From a checkpoint of a small class-conditioned image flow-matching model: trained on rendered roads seen from a driver's seat, with toy cars, trees and houses.
Rows from block 7, named by matrix and row number. Rows with one number belong to one channel. Each number is 128 + 24 x the weight over its row's rms, rounded and kept within 0 to 255. All counts start at 0. Numbers have three digits each.
# convs0: first 3x3 conv (model.decb.0.1.convs.0.weight, 128x128x3x3), inputs 120-127, a 3x3 kernel for each
# convs1: second 3x3 conv (model.decb.0.1.convs.1.weight, 128x128x3x3, transposed), outputs 120-127, a 3x3 kernel for each
convs0.25:136121121099059123118054126134118105151112139118133085141113136150118139140169142142106126081175153102132144128134165158118157129064097144141144164109095139154121129150125124089106116103130136110119111079120133144150
convs1.25:130191125134182130113118123131109150131150136132123128091092150114140129158098122118131110128075173129136113114203144140116111148128141136111146135151107155132128116107155129167158129106126097155096161153115116131136
convs0.26:142080103074001117145119131126108145101092140151144111132097146135128141150154118095000132063000112159101150141104131109090138104144120162151120148139121111114128128124107108104117108128138127133114129150143093133118
convs1.26:118129131120128139137171160126146129122125173140112126127087075129126113132117109117163140163188139152198122107120106116129073128107062110098114130133137123116086098107138097093075120148112139095092123088095126131115
convs0.27:124119148117152148112128127102127117105071149157112102117159116109202104102102115136132131129115128136105126174117142113208125100164089126118121105143121115107113119113124105110130115114122135106115138115148150119124
convs1.27:143118165139060081089166130141098159108207160153105141145137145098197074140079126158168102113205079127123138139108129141084159128128107151139156104126127135104113127185129076162142113168157144106116123117136122120130
convs0.28:105127119126052118107109084126101151146137175089119108097095179080103132147171082114090122104170125092109108127146113097126095103083137112137115127092065133190147084118140124143106138149119162126136083130112127097160
convs1.28:161119160146177106109144106131158163126133098116136168151103093141090107120084129096120134150102149142161129136141143130129077129143117078127124115166115165147161125107159183138157165124163139147122150069176088146104
convs0.29:081074084072052095082055083143123088122139123108121146119113113109047170098072157068060069080108096061085092112102130103138080105163110152163141129112095120131118116100123122144132116129089101112115130148142169128130
convs1.29:148116165125154103161115138128114136079126062123221204102154145109155123083120134149165159158183163131186124151081121118128114134143094119157136125135161108105075151126095145159116142130114102101126136130123112136098
convs0.30:105155126097106120142118131131126116116128156122128109139124131114150133145140127113134149107117110119123128099132141106146131136095124126122121146116134109124127125154134126108124115154135114216120112141128138125142
convs1.30:147132119149088153111109146116112120106105156143182157127120134137154145124157135170149127132133106100176095088172115124157150172196155152138118122108163115157129158120154160114114100126153092138121113132151130085121
convs0.31:143117114153113154123114150117137116112127115128155171144134124123163127096122112130174152100000127148108129170108158176159165108228103116124130117155131138087117120141113146174119133062109097099107124163137131127150
convs1.31:110162101126154118114187147144147142133102093155136108145170129130143158153129129113103118121119159175140143114109126145138127109143110100163116132148135137150143111103092158079111122115106105097089065172142109186164
convs0.32:136146134134162140129130110141154110110126119130127135134132188118151108107149113132172143138197144137135134118159144184197110121180107131119126116099147128130128113134106178156105135118125138090111127123163128123123
convs1.32:123126105122133110115075146132127129109103107124071112135107145100118140074130147097123147109143138099107102134157106159144122153116117110101121128157132147086108121118147175134073130090084131155128129123110075160133
convs0.33:120129137126095142137154130130129123114097137137093105165094119128012112154132136126132148119082122116099120141080126131090123114151148141121142125132116114080122112123162074145163120148112148137119129126141145095070
convs1.33:136105124086135141128072126132110151117131118141113138152114130115130103144127098135119118125119146129087111106135153131103127134148101141135144094126156113098131138115124092156163112144132141129098170129114124141136
convs0.34:112124133134214140136088140119129114153153126157152150085160099120125129127175088107115110122131119100108117099081089144104138113142097153130168134150158137124125086131095103082102138134112133124102144138113132125113
convs1.34:116131122121098102142121157121136149087200153119169128136126119118110131127079140088121119137163113130153126161138116119101093118115103118078139128133142094159161123194144152149115147166128139149154103168113116090136
convs0.35:153136110136125102108125149091116137120164131117143155109151173132109170139193130127100093145117104143194127116069152093093154115123119147111114155143165155135141123176130126137125115130099142128135190145161120134115
convs1.35:123132127152164094096079138121126149132124113171160140086091119125102147096148112148092148146143099176132157114136124124142151125136137173122129101122087126139130135119140126142105103092104108171119092131094152122110
convs0.36:108126136132156139107099117140141148107182142120103134129082133118183103116137128140234131171201089126132091144104168134094151079142099138144133136187143158124154131113105105101109116103140141119151157098120135130129
convs1.36:115138101120094097180170128106116107144144147125125112102092126100134156167171152149162158153197141120111124141163125123091107142120149126154126118048128093155125121143149121152123131109158151134108128109163154133142
convs0.37:120128119103085132143099144115129143176143137100110130118155144130153127126128123127082159150122123131090149117143143121144147109128102121126144114151105137165123118135127122138148134113126141099154105154119136137126
convs1.37:170133103101109151101084113130110130122093110123163151075144131100114137122122143128131110156129110116136119138104166117105139149129126119171104130117150122129123112138123146148090140155117152183139138121055131134103
convs0.38:107095143167173143116094122147155119068151115134118158166149115128114113139102132111172120144164141091143108148091145122044124132178132112170134101151105124164122140148105119118087142148113123117096150109116105144130
convs1.38:158146140115063120092172128117117108115197142099086130116109105135128146164114152142079132088016130145153168154119153100174128114130153136082120167175144128084128117095127113143115124150138144164129177110122122141121
convs0.39:094126099131092161145103102097190092113072108112120109112128119118100084126110138147079075120106089141151155094173135117092120138071073126124140098112156147137135103186112122052043139149144149111105146132111128097120
convs1.39:069100139136141138142089114141164144143163139130104140150122124109108157141116152121122119141105124135125136132173127147158133147074161118126134118198121127161145138162110114170160109158153120136144127122129109139130
convs0.40:137121117075051053100094102120124107127076116127086144130155145133094130136063094131087086123113133115038053117127137134131102120119107116114129141196172119099103138117120100144112123137129143119106107113113129140132
convs1.40:155150107180117164127147149125152095150143125131084141141173123123114129115119128158147133142165123132122090124130113116107125100148092141178138106078128144136134150132136122082095153181180099130122102122157101126127
convs0.41:145112131171155171165092144140152130116165121130174128117118150104159141123179117146198109127057120130109152134127114155150130117160129152133142166191134151086112157109142134137118137114103125131112157133163138142139
convs1.41:116141137159118134095086086149084151122144136146166150122129114152135120122154136155132109116156138162101130116121146164098164150172127149159127148073135099156102152169160140121105120102146142148112135083094137155127
convs0.42:135135142135082145127127183130100119133124147116129146109169114106129133102123080105074129163092143145092104102110116152132118107137126133116139160160149113103156116161117146129127085139138108141117114118104134141136
convs1.42:107156108113157123131119119114103128107111087159125096116128139157143142118093124118106103105148090139127140160143153145069144127133133140107123133107110116128147160108129101149131149162123128151137135136154121154156
convs0.43:139164148151155098132147145113090108094132116088110113091100102115170147145139157148167149157150169151127150089106125122157117085156143149123109127113145135157128092113094142158149132122132120133164096170157124140125
convs1.43:116164123164128050075065088100121135127142124107150147167129156113119114138130153118097108100127087071083107085111154135128139128121128149136142120130096130138114154088092096059129135116136147130166118145145115107124
convs0.44:116122130176106121109129142124146129157143126126156095125098084129124133128136153151111164121110102146205138140095151106119145117181115137128126127159143131123130123126141162125138138136135149137123158159129138127134
convs1.44:150169103123157110162128144100147135107124168103107105134135114103096155120153140130089146081099128105124109140080139106140087120136131130127136049164134114107089118147130124098126130127171136095143147134126156108133
convs0.45:119130146096080103122099144135144109149142151102139136137121133131074118121145127117117114130132134116116102135144116124112089119133118137124121126063132129093132132156112098088097126149130128141109113167095132142128
convs1.45:100141145138191174128137149138111104088119105145137089125102090117167095135094141118149131092084136092100108131113132122122102102106120123144111131155134141103094136118107132206123135127156108077091108073118172126132
convs0.46:132133129126147121149160136122103109121068116133117094115111096139099112144135137122152115127121105128117140116159103132130155137151160111152121119145133142117068099134129117106079128150110118152119138137126130152080
convs1.46:118153099138167114158163141132125135118131139135197130116115118164150150098162087104125125103144096137124134135107164135112088156082160150162113101085094081178120132076133148156102115121126139152141062144098120139124
convs0.47:106135129136108138144106122143111108114116122108116099158113119143131150098155133112149134134189143119123117116107126121107134131152135141136121128150171139130098101165138134132113113127137128101107153093095128112114
convs1.47:148085158107147133145131154144121135102122137117162129112114110152115130164120142124094117116040175153146121154124148181110099122126140106166126135116133161100150125124155086210141135066100153148149131098120139141104
convs0.48:097159153158146119137165135114108131128121115119113132126167137109132078128138131116173111142251143103118099125137155175162121131161133130144124143158135129135120134116146127142134141157091131178136136160074141148117
convs1.48:126096109104155113126097163126133121138113152116125144136141114153108146157101122126115148159043129171123133100155096141150116154086128126094097086095097156124132113116139137143104112148137111127125162095110145065125
convs0.49:116132125160129108155147141098123097116121124121124116132114105148096120106102113158150120152049108113137129158174126117158128150029105142153134140132091125158098147166130121134103127114142124132147118157140148145129
convs1.49:075130126101132142122196111146100105139161142132111116144125149131145117100121122143147119190108152167117106154173096140088151148147126132124097137150122148102129156101132137129105132112109119169137140126143128153113
convs0.50:137153122115092143126140123102157179132151108138125109138145153154170147124113161144138149167057106126124103105079140157124139044192119119135147108126084113098071120102126124111143129116088142133108134130137130148154
convs1.50:139125095159101103142103144112096096159094110127119144106114163136098116116125140113129137121151084142135134143128160135098153146148099152151113153126162096099099133110136139151099149114129143118145139139110159140104
convs0.51:135158151069113123140064122090127127173141124093141143110155131147076102112092129119136117130077096136114134130126149162114126154112097119146118138079142122097113134145119126156134150141139131141105100173132156121127
convs1.51:124138120137098134086112084120103138126041123132158116134134143112126138115173141122133109124186137156103135135123144140178112125143144145154138123158104153107144111138107072016087087135121122132130101176136123177161
convs0.52:130143117105121093135168120112105138106101149141108128130129128113107152125051122117110114130148143132119148146126138121109134156135134140120133136161115137097146109086091140089106112125140132113102078064105148113141
convs1.52:102134118132183117098122128144113130141155123095109116137152164161163136117157138120160095128091135145152088112135127150104165158132087128133131130129135127084114132136144080120115143143137144114100141126146156135152
convs0.53:122092125097107097120121140122115131129125119142150118150128136142117109120145106123065100162076134147070100116157136124122101081109117107129119109114118142059089110135093134032016147065083125102123143154124142156165
convs1.53:137123152129162148101126122107042112133210132118109119117158118181082119139058144138126120125163121121169128112188132106148140139129163177228130103124109142125133148178116162134152141145128121143147103095126114146123
convs0.54:130120146097102133107156122124126140146110110079169132079134111126075154092099116152159134068054152094087160137083138205058131182118118104136144100128128146103112124131120133140131109140129136117127107074137143083105
convs1.54:126130163110162104136141126124120136095209159123124108144105151149056156148136149142134182142137119120080084135162085155144059116149105136162128141123165105120123126119140129124160147101137133173101131071161158155124
convs0.55:141103156130124133130110092093128105154139159119150118159117110103145151117171135129144120144121142106113126114138120118084138111179100135141112125127122138152112112109115159119137163133138123125126149122161171149123
convs1.55:154146093112130131135137129141129137131079157115153111155087125111116140106152098114141143094160088124103080123088118091152103172137127094099083121141150164132108149136153120159122165145149106055139115176101149130132
convs0.56:109132133129080096126095155135116131127136106117088107135087112112125139152132118132154132124122101122098112078085107142036082133141122134103131118113134093116140102115088139154165101099103122106116142167147138085116
convs1.56:113144126102165148119099097125122167119106150149132089123145118151096139133163135144136140099091130107129093113143143123135124119186146140158141117155159115106108126178148166099086144139118133142113116179105131126126
convs0.57:133132126112167127126078116146212138139153152105085109102115121125142125120111131118129148125137114113123096112147125121138128134078146122119123123138140161104131146161124132077125154111129115140143118121141122126120
convs1.57:140163086111127134137139144143151122133116108126064132134125125148012141121117127141106124107117138128128166115126107132037150118101106107137129134136125131138146141125117099133114144133139131111142144157157102146127
convs0.58:129123163142081130099106127127153120081083144092171155136116129124108158110168154107145152094068146146111157135146129124122110079127093127138143156116131117097125126118082096173139115158141126102140127168201112114137
convs1.58:113168111171138169151145109124133141101133129123111165108123163108140136102127130108132117111125143090105124161127164141129136175129123112116137106185100112090148114139116119138137151174106121137137121152102140150120
convs0.59:150099130141050146153176130145163088104129129129152112128105111139117114117116122127073095133163149146161136121134116121179135132085138126158136101090121142128141157130130123102075130111107160130141161101126093130134
convs1.59:119121142095151125124120146150092139127121141127109122152152128180122137121148167121134115113127114147138117121141157091046117110155144111093138124162123099102136103142109129211119138142103137128127123155130128107132
convs0.60:102124120158160097143109094121119144162138121127132137115125108124162103127135074121114107185043082113140129088060131159010101155111109117134123082077127152143149133131130125095095116133135122134149141132145133150121
convs1.60:107138108151099124130138128118126138087112152129137130111128093154164127167175146137102138161139099142146119111098095119161122156187172095107101155177128121098118126110121173138121150089084116111169110116111145145139
convs0.61:134128122097165117101111118148171124112150135108118098099153111149100130114161121126137112140245111104185121099123118192076122107125120123181168150169128128169129124132096135116124125126161130129118147132139150119130
convs1.61:120168204136144145105073102106124140150066104126092109137120106127087140152115135131123117118071106161098117123155142165132137141150139095085095144088150104115131114170090141123122108160138121169132160108140118114124
convs0.62:128099132144130099114136136120132151128185124186159116130115137126151105142123102149164133131199157120115111175155135127123167128106160101107131162151130106104104109095135108142143143156149119110112138154145116119154
convs1.62:096152122161165141103141135142113129141086126159133141121125122139146117137129113133106149157088109135102126110093137112113168126116153144133129135106093157187139146106138137137152099104134121135115131130121111148125
convs0.63:137147133118131135127135105123143139105146135124060102119119100118128157150091156132099155117139133118121106121113116126163154147158116161109140122160145098064108155091090108123131097141107120123122128174129148161105
convs1.63:119156161150123157140144115124123103141095091118141136097133161153108145103075123142126118137175153148144130143122103120136134132090109116157105134147119137110129132069141121134123119120151114103116146130143136144112
convs0.64:138155126136161130121140160103103086112093099116140123109142126142173153133147110111191084124108045145155121122102104106175110113129147110078123127086122141113131114091106129167163156100134131098147118101122146108122
convs1.64:123141114159114152166130149139134118137104146103137123147078095094146149092143123146154127204146138139133146111125143133093119105162125094106134122168082159164151123133125070127123141117146129133104141081129112140150
convs0.65:130100133133136093119099102128120111132196178100169121106104124083108102142159142119135144112124120103157124143100105173000108155117129149143130151099131158119145116117141151129125161130166113131131144100084123124132
convs1.65:128134119167138128115126162143085138099122125155092158103118135189115151125100145118139107109058156111137111143128101143171119137115126121140132093122136108142103083119123083142141147117131099196146156137135117110123
convs0.66:115097110119182111119134120133152118181104146114096145132125153143100159109118120143142120136126056125142125111201096078202078116161098127121111152191097140115127104147108126146120132128146136122111148085145155110148
convs1.66:140124111154078153113180094145113129122179090124087134112142111125153122146110095160133137129172116125122158131124117134076156141168127144101111136140131136130133113111133137132156134067151133129102151097137117122145
convs0.67:098122111114159170138081132123122110125137096113113103089137146077102174109123083107115133127069120118147118087143130117147077151064177117127126113145109105110151117121121107165108117100133128117098146136143159104112
convs1.67:109133134120142123132121142122126158143131095155117132151163136095093131131142129144120125130121172114096106084136113134144153146133167142159111172139111130120127135159141174066163140143128158177131102063130129174140
convs0.68:161131122142150127118164129137099142081129110124129116128136068113100147158139115108116150102114207126099128111174139111122119110137123112134121170153121139135127156153096091142131146159116122081074135115086126150116
convs1.68:111093155145121112092129084100170146085076148106121134152126134106162140177164113139120119099067118092103121124165124089106179143085130122099150142118119103107123102109124145103141107083136122104120170153124154134137
convs0.69:106148107140115108136138116130133099128144131148131092098162111102136124121118117160096190067100125102142102138078134128127152130077108131076122143148146147106125114116152170093129144135144118144126078172123137142151
convs1.69:120194119143135128140096103123094129118140154062105135147119112135100097127124118152133109147145176117104108153156137138125154159128163111170160123139143134129132143148138126157116154149103134135136111096135104143058
convs0.70:126171140109077098121104112115129161105113145121085107134116128141098132129144160145149144167135121129117105144197112099139103102101116094100106091070116154165101129097109086082129127153126128116140129150142108111125
convs1.70:139152140174149145107128131131117156117105106131116147151102113103073130124118090133077120131099138106090151175114160140150131115120116132101132178198165157148150124096125139202164114143127124163124119159144143158131
convs0.71:138123129157184144112129132138113138132136138122142100130141139150157137127158109089014147000000076132103124135126122133121121107124136125103136128129115148136127127162141107147138130120121116134131113106161132111142
convs1.71:119145105116158055130099117143084118106113120147105165133105123139151099106129142124132149181114163162151158116111141130138140129117131128120113119122131149098117142127136140140113121147125141199139143079160116110145
convs0.72:117154111172191131142115110150099117130090199115142126131154133127148170120142126151128086132097118111138128175156138129135104137125144153143118148121076125094111128142127101138163121160140128099093138086073136152145
convs1.72:106128146143145094122119127112129118111150175130165124130132115095122167126073153140139104129117144184075114145119118126152095087123107130128141126179119136140117137140133099148129118113152161146156123100134155158107
convs0.73:085077131147158103093173108130115149114103142155147136145120124155169118122133109110112100105111166142062143125104136146120148107094070156162106147120106136114132129130161096094094115141155118147117144182130156128114
convs1.73:126130161084128106161142142092120114128095082141078149126142138115048116137131146093158104107115175118136153170140121133158146142100103086115140084118162132124141125123113102075188131135136106125147149081127148140131
convs0.74:125107088125058113118142139139132113127137147146115111110051117127085094109126128116171143124181128130121130133153119143161149096121062129167158114082109138090119128140160131111125126107149119135131132134134122126116
convs1.74:151106114140184152141161131110164121134096088153129138114123138128161124127112125123097139134139077102112150128116122152081103099094063139158113110127110134098140117102128153104143113130167097102126125082103124176121
convs0.75:144136115145126145091099157155166131092125139128141120150138133111162167146121130104095105160158155135119106126166102113163103105109127127116123161232167138139133141102136129172168135108134098123104103147137132172145
convs1.75:157128132127153101120162110144129091119107103145135095086107107098175138113164156125144102103073098107176175135152125138133169122133161104119105076092114153164145173111137086090120135132155104112133124069103132107133
convs0.76:139127125125122101109078119133181125139148110100071107126135114148118120110110125128090128127117141114119122129103109120126130140128124125139117132156129114095096138154130130057122136089144126142117162190132126138126
convs1.76:118091124116105109127094128154143139109118090113091105128118133148175139134147167120150151094114149121188124124142143090164155129140113100132109123069117122154130105144150117149141125122122128157106139096101118149125
convs0.77:147095105114053142140132113156084105161091126121135112118099118125118147138144145178183072160125081124108148148131124077129105158137117136127148152124123158118114040106170155163109165121104141109121149114142144115112
convs1.77:122156130089203137160117140117120122089156086125201105126107128135129102160135114130114121133101132144078110123122135113133179098123105133121121120058158107133096130162112120110095100162133148100164124127129128131150
convs0.78:121102133164082135106184103112102097124114129104122147125089155154164144155134137137133083135103129141091151134145081072053076085167104129193119115141116159165150142141098112150108116125101100097156154142093144152121
convs1.78:138119130203130121112103136129149140164071151142117152107142134111114098124132155114135120132128141124150084145103110157158166125159159117117118122116185114123115115142112128129139160174096132112108149110106111150099
convs0.79:117136133127051109125067146126118124112115140133146119132132134138113137125136131147137149152000101147013097112147133126087108099096109133123121130160129136126159111131126112120130126122110119124109115120104126112120
convs1.79:129157162148223166125107126128091124121110165109100099124087157111125137138175153111125118146076137144095162097144142140073098112086099110033112142096163127127155101105145099193199110094129102096124174098140125142125
convs0.80:128145142131148058107169139126126124129160181162108129133073108146022098142140124115129131126107110106146123134061115064162169118184108120133128136174137117105139158108121119116115089119124131144099096144139146117123
convs1.80:134107123162106168099091128098132107125122154117141117161145127097187137131160170140070139119125106113143151115130151114055225106120131128105178146115115138117136153131131166133144087164113139160110130112121125097127
convs0.81:130126148141105098119148095108131156132103081136137122118096140128114150101131109104172141104096147107178131096088129136107103089149112096096111117178156104091120140123112116139121125113114100124105099145120095129153
convs1.81:134167153125097157131118111123125112163169134106145080145143142150108113119133109145094141153116116119104152114131154064122061167151128150112145166103128136117146131167163100147178132098117094117152140166118105117141
convs0.82:142122097122135171113057120117127138148158115152174116134123082130134119081121118128123105112131117095074108119102113149126155091100110139149116140078168134141095149125163133163121148153150115135123149134130127158142
convs1.82:120119125117211115146134106129105107150156102143135135141136127152090203097156113153145164114099140084140123127110170103149117134132149138071155087167110125149145108096105126147133096113122118120133112121125120101156
convs0.83:143143136128096136161142128163162136099121157081112121123144146115115090132233168125175125162097137111143145116137135120062090167091139134152126126118105163188136119135137101083113148103112135127123158125134140136135
convs1.83:132093129146177124129117159127115098147132102132121103116119119170145129125125131124204138136056079125136128112207058101143120122137127082067095136112121116108129119156148114125136171160153091065097155149102138161131
convs0.84:127135136095062098149105128143092104103133103093086118117115127150153088142139143105146148123182163138107132143129144143209142144173101130180124138080130100082086116123145081178136130137126132115117118136151100129139
convs1.84:104127106110163118126113114156168129131148173135121121148097120108080123120148137131150119157166100130130139140059120094094124123128121173119148120176088110126148133204108086161140152093131119143105112136143110111152
convs0.85:138158144114050128132130139140113107153140125108144144114128103106042120142128158129145119173199142118090097098132102093054116139083149132106127159127131156142127137123136100113154111132106122128136117161156134132135
convs1.85:126157099132176139106133139114100142112099114123176178108165126123197168114132113143152142127088098132104168146123134118192151153124137127144115077121074138170124160089138133093133120154116105102145111155148124145128
convs0.86:120143140106143130157122111150143124129075119118146103135182155160121085152108142123130160131095133131102118133141143124185123139147101139132142157175117109138114115137102111175128119139105154087104093089126123117108
convs1.86:130115103163173131125109154127168147139056130149130100148108121137165137145101153135155122104088118134142118130114132155133119124148122103118097132147138134120113158125140130076154165149135134129141140197123170170105
convs0.87:143143163162139136114159128120150149151123114143156146160137150121162162099166117157230144132193142090125140154159111125196102169104108127076151153202141120105126117092138113149150170131167149149152122190127130162138
convs1.87:108118124126178192084051138110097134150125124114109111107093123123058165139123118144126127117036165091107104115116124143131141143116156142176164155099111136114144137107107111089132123177133167124109133138103115085146
convs0.88:121134097088140159120129119146154110098142157121184125114101167070139150131126144135124113123156106107114090153113145186090143149145137127112120111083141134128168105097136114096069162087128129144105120086136111142139
convs1.88:141119126136127163161116144150077120098116089139094119121104157109118163120194149106121120176126137117143139155070154121121097123128109117145116138140159144127142092148123141078188134151128112137111146178127116151144
convs0.89:134160133157112118130136136107097125142110133126154117142115116128135116117148135123134132095168095120143126137128122152157139115115129151111128119127133119115108115123143133140136130109126155143146109112158098103101
convs1.89:118085122145052112137145149140121111096094114134175090169086125128168128129119136122135143120098138111152166112147149145158132145120163102181128110141117116156119139165134114113114106086146096158131116123112106073104
convs0.90:139112122095201108128067120127111126128141124095102114135120116140175147140062083121140123106107091126115106107141107170051177140114123108135126138129144116101121100158121172119157141117133122122150128117129116146113
convs1.90:135130133099088117112125115137168130110105127112119136131168123143110127125121134128170128130084128133160104126133146129094141129155100106147114146128138138121146103103152063088111133136117152112133127079128127097140
convs0.91:139158134109152082087119121100140135121117084113145131095192124111173117126128116132128123139135138111122101129184139039089094133076099113088120105089169147128079142137104141135167137122169145122112125150155127102130
convs1.91:134126151085136113193123126152133158123223124104103140082136132163092128145119149126127092135119126127101113166147170136139151140075157113154127184149169119142128077139103108150124137157141127140121155086096111153152
convs0.92:081093136130153105113128142091097136118073099133127138188131131079034086126123122148199140134094169122128130122124081166086158127125120159082098140153154131129144168166141113054107127134094153082133145123098111149124
convs1.92:130091132137091136112188112136126128118189151179178099129129129140132154143125106136127114153063126085135126097109127147024158077139150126127131157133127127184122157141141129115131096101127125124132136088165183146105
convs0.93:132137125151113130115106119096132115094061114120118136140154107137125118109112134157074127158113099127125114100132090144191072119144095111129133145172139119119124103152129101135095123134132131081122113097135143108143
convs1.93:147125116125173056126105138137122155098161134138138121131147129177112171133138098123084138149110149126120102145078120145159097135094180116130143135119137145162141143123139130061072153151105067129105110152110147107125
convs0.94:156112121102148139168120120117123139096115088166100116107135135103121114139122157103091144098102141155117125117179119163183103125196140157130143130140140106138137092110104153140101149118163163155145167122090138128117
convs1.94:165150115127143104164126118117141115144129160087152148092103148109163120131157142143132138080134108123149115121134181148098134130148124125103121188120104110139078112094127162146093127116147139142082178143105122148143
convs0.95:115106149127123106142044075122081114124119105141154151123142118130101090127105144123134123146048048106080078108155130112118093122139133168126161138092142143103113130129115119117169106150155112093131126116110124171153
convs1.95:118136120115131169096132116141092124120133104153133138103100122189158131167074113147143148079107127164163177089113124124145120104120105119118126076057114131102124176129159188172152097130118143091084150176125163171146
convs0.96:137169146139095145110127112101123121135079163137141113144135110127114090116086095116179137098230150103099121119162124111108132108090084125127111118109133139127129109126104143094151140122128130115129076117154139154132
convs1.96:126119115122138157161139128091105129158131126123129147114085136124121114095110139136136183166107138150104133154145118161150107163106126118130142128128111109106103135066115110146152142130171109074140117164154118129142
convs0.97:117157098130124159118114148123116101126146101122122131114146134105086125145140165112140138154188164141127116161189106125191114138129120163141167118142147087112155149135135125148169150124129107114142140151119129133147
convs1.97:103154117147137109130119103114143101168144122143129137117143136107125120098125117141138115101089102116077139133149127114095068114128120137150140104123145126144141142126087122106170114142117111137098154114118105150148
convs0.98:122109146093106117151137151112128129113126107131133135120143128124142113131101132153073119123193093084241121116170098125107155134188110130144136117185122144076159134107105119162159148129126136134136152129127149138130
convs1.98:168135099113093129167131151116158093148129179142170102168108163151129088128108117154138156121153105150162147154128140141115152153111107136166149114174113119162112134118132117125102177157146163112123139132139116098136
convs0.99:127145069120081198129118137156119098126099120132119148125072100122173122097116140127150080143087097108142137157057130146097093180087157112104157079110159113125135107125159124108107118120133139158093129123117128089133
convs1.99:107153118126132106127170107127130125164183136110158122127112117124103087148089101121150119135094147152059115114137124144108083150163119115138130135117137130162124122106125137090107136075094139150142174120162131096126
convs0.100:102131131140084156122125103107118117138100139169122121134113122142063158117099072135156137108145117130118147165098125061255080167102125138098117111161134119118097158129140116106083113098099119127105101149140135146127
convs1.100:119135129123152113131144138112111123198069151142128150156091114109144172132145140138110112087197141115112112133124107159077174114121141140127124150139118131169128116128139164126108116131133096132117145116116120150110
convs0.101:135124146136109127118169140139144153099161115155156147133075126112080155104146121109147121173134163136102131093159110104027096090151078114114146161097108109138157122153151111118107109135127106146127121142145114107142
convs1.101:126132116103110137107109087129114161138157129113131114151082150115179138104165109124064123084146141134103141130178150174175150122100119112136152132134112113102102103093136149144115103121089128155155087124131092128121
convs0.102:099087137115087136148080109119150137107110127138120106161146111140113102144113150112153118143165098102152096098160115108089106097146167133109149107093122129164133123154133159096169115094151136145145068133112123133121
convs1.102:163134123171189125141156137146127095115137164102148111121131120129163107080151116157130129123123114138151085110153157144089130135105170163097101146151135111132123160140118117170083122115120112125126130108160157102155
convs0.103:104103110116135124119131100102103124133125123105130137105158112147088084113105110124159155098174189119064127140143132122149103110136119153128115118110118126175110094152130160166135112143105120117145066121134118136128
convs1.103:128083138118074148109137172119124153112095120130166130148137124150140107162089190120149116110074092122115075171139134124129145144136135126133097112141133114153136114121135115101145163116183154090129129183158120142154
convs0.104:105161115187141095091094093139113108104160155167079129112124124158166085120088077133156108113118115132092112136168125127197160124127127132139113114110130128118150112171118147071095118113132113113116124148123131116097
convs1.104:107121175130137084149139161155131099121094145121144111119126110119095131115105147131125147132146143118121142114141102092119136140115146108146113113142169167121081095144145160133085096126141153110120120108101123188140
convs0.105:118113107159198161133115113129147131134078133105142139102140129141121110131169141128246140086150114135126120146079112142106143116104120138173111134105123135141147136139131127148121124130111135180134155123115124114123
convs1.105:132142130141112111171097146113115122146112129139100124126116146143086136139159120122135099122131116096054093141117144134232123149141109113076132140101132133133125123126132139095134136142126123142117112189108117078138
convs0.106:145139150127165153125168137125113122156066129110132158097102111105098153165113149123189127119183124113122126110136121092177084122169140094112122142116134125140104109163144134119121143141109166143158135122138141127122
convs1.106:121084107065095175144161138135135138129144113130164125160153095126130114093135131123095096131101070108126136146118140124144145142139144145131154151134119127074140129153129147168105119052157128164167114160145092136103
convs0.107:122125113129136161158068136122125126106099123124143134131131113110115101133135110104155116142140103116119114104105152099147105127054156128120141112116134099028126149066119097051141164133140111125137119108098133129136
convs1.107:143161129063180089132092142107095176104101166147117126126190147104131136130103119141079119123173155121068132129110100129158111162130154112210132120136136123127125134094110194113100149151150129182147128158155128124129
convs0.108:123143114114086133119111136123102146064139134157161111123118144106106105140143133152144129127175176129133137137113147106165149149118095116113135144116106101102125101132164194152130131094131144133127123132154133148125
convs1.108:107126096131191191117113129110094101141112190120186119131073115140146200107120111170097136084128104095135129107161117111115077107099142184175148135141098109133133131102183158100114112168181148148115118126115137149150
convs0.109:168108144095147122068143102144141143146078093123137117140117145116117148147134127109118155101014140120095137104076136070108130110144114118103113171117113144121121099119127093174134132113124140129129141133123111094134
convs1.109:116137144140082125118102109152148110145129112146173155124107085152113074154115156166085145142123175135138114098153113156113103136119125142087116142088115129180150141148097102113170122117114113146128165153144134099089
convs0.110:131108133074095149114160134132161139136112100132140113118144114122105096114122143101140115148049131138100114112096137152092113124164121135145113128136104157112144094109125107168127121108127125118140110114138117128126
convs1.110:123143138118187193118118145130072143174093102115109142133062131159154130115120125137160143136156172107181127123178125157153100138128128144124110108074128131138133135116137148142141159160146115154147106103129112150130
convs0.111:145126122116111093155055168136135150106162105090124142112097104166135151110132134126143133116065121162075070156096106133088156118037141122159105127127139131094130141127117144140188153126104108125113129136098113090155
convs1.111:130109083130166121122158100108131112163121102145084136099107120118144132108134119112135130154136147125113138083137149145129137147174132116108110153140141144108102122114129094069138078143113103159123159099172127108141
convs0.112:129152104153138070096143160138098118125149113112132148135065085109096101133091116118103132142098123122130141156074156125137161142100148113145140126106108126142133137110113091128148088132105101151114124157122139106090
convs1.112:116064114140164122116138146115169135136085079144086117133114110124129133171109100177089137084155128097139096078132119124141105130141101130111104154117112136134114143124122126116086111109110126104142101132115151069131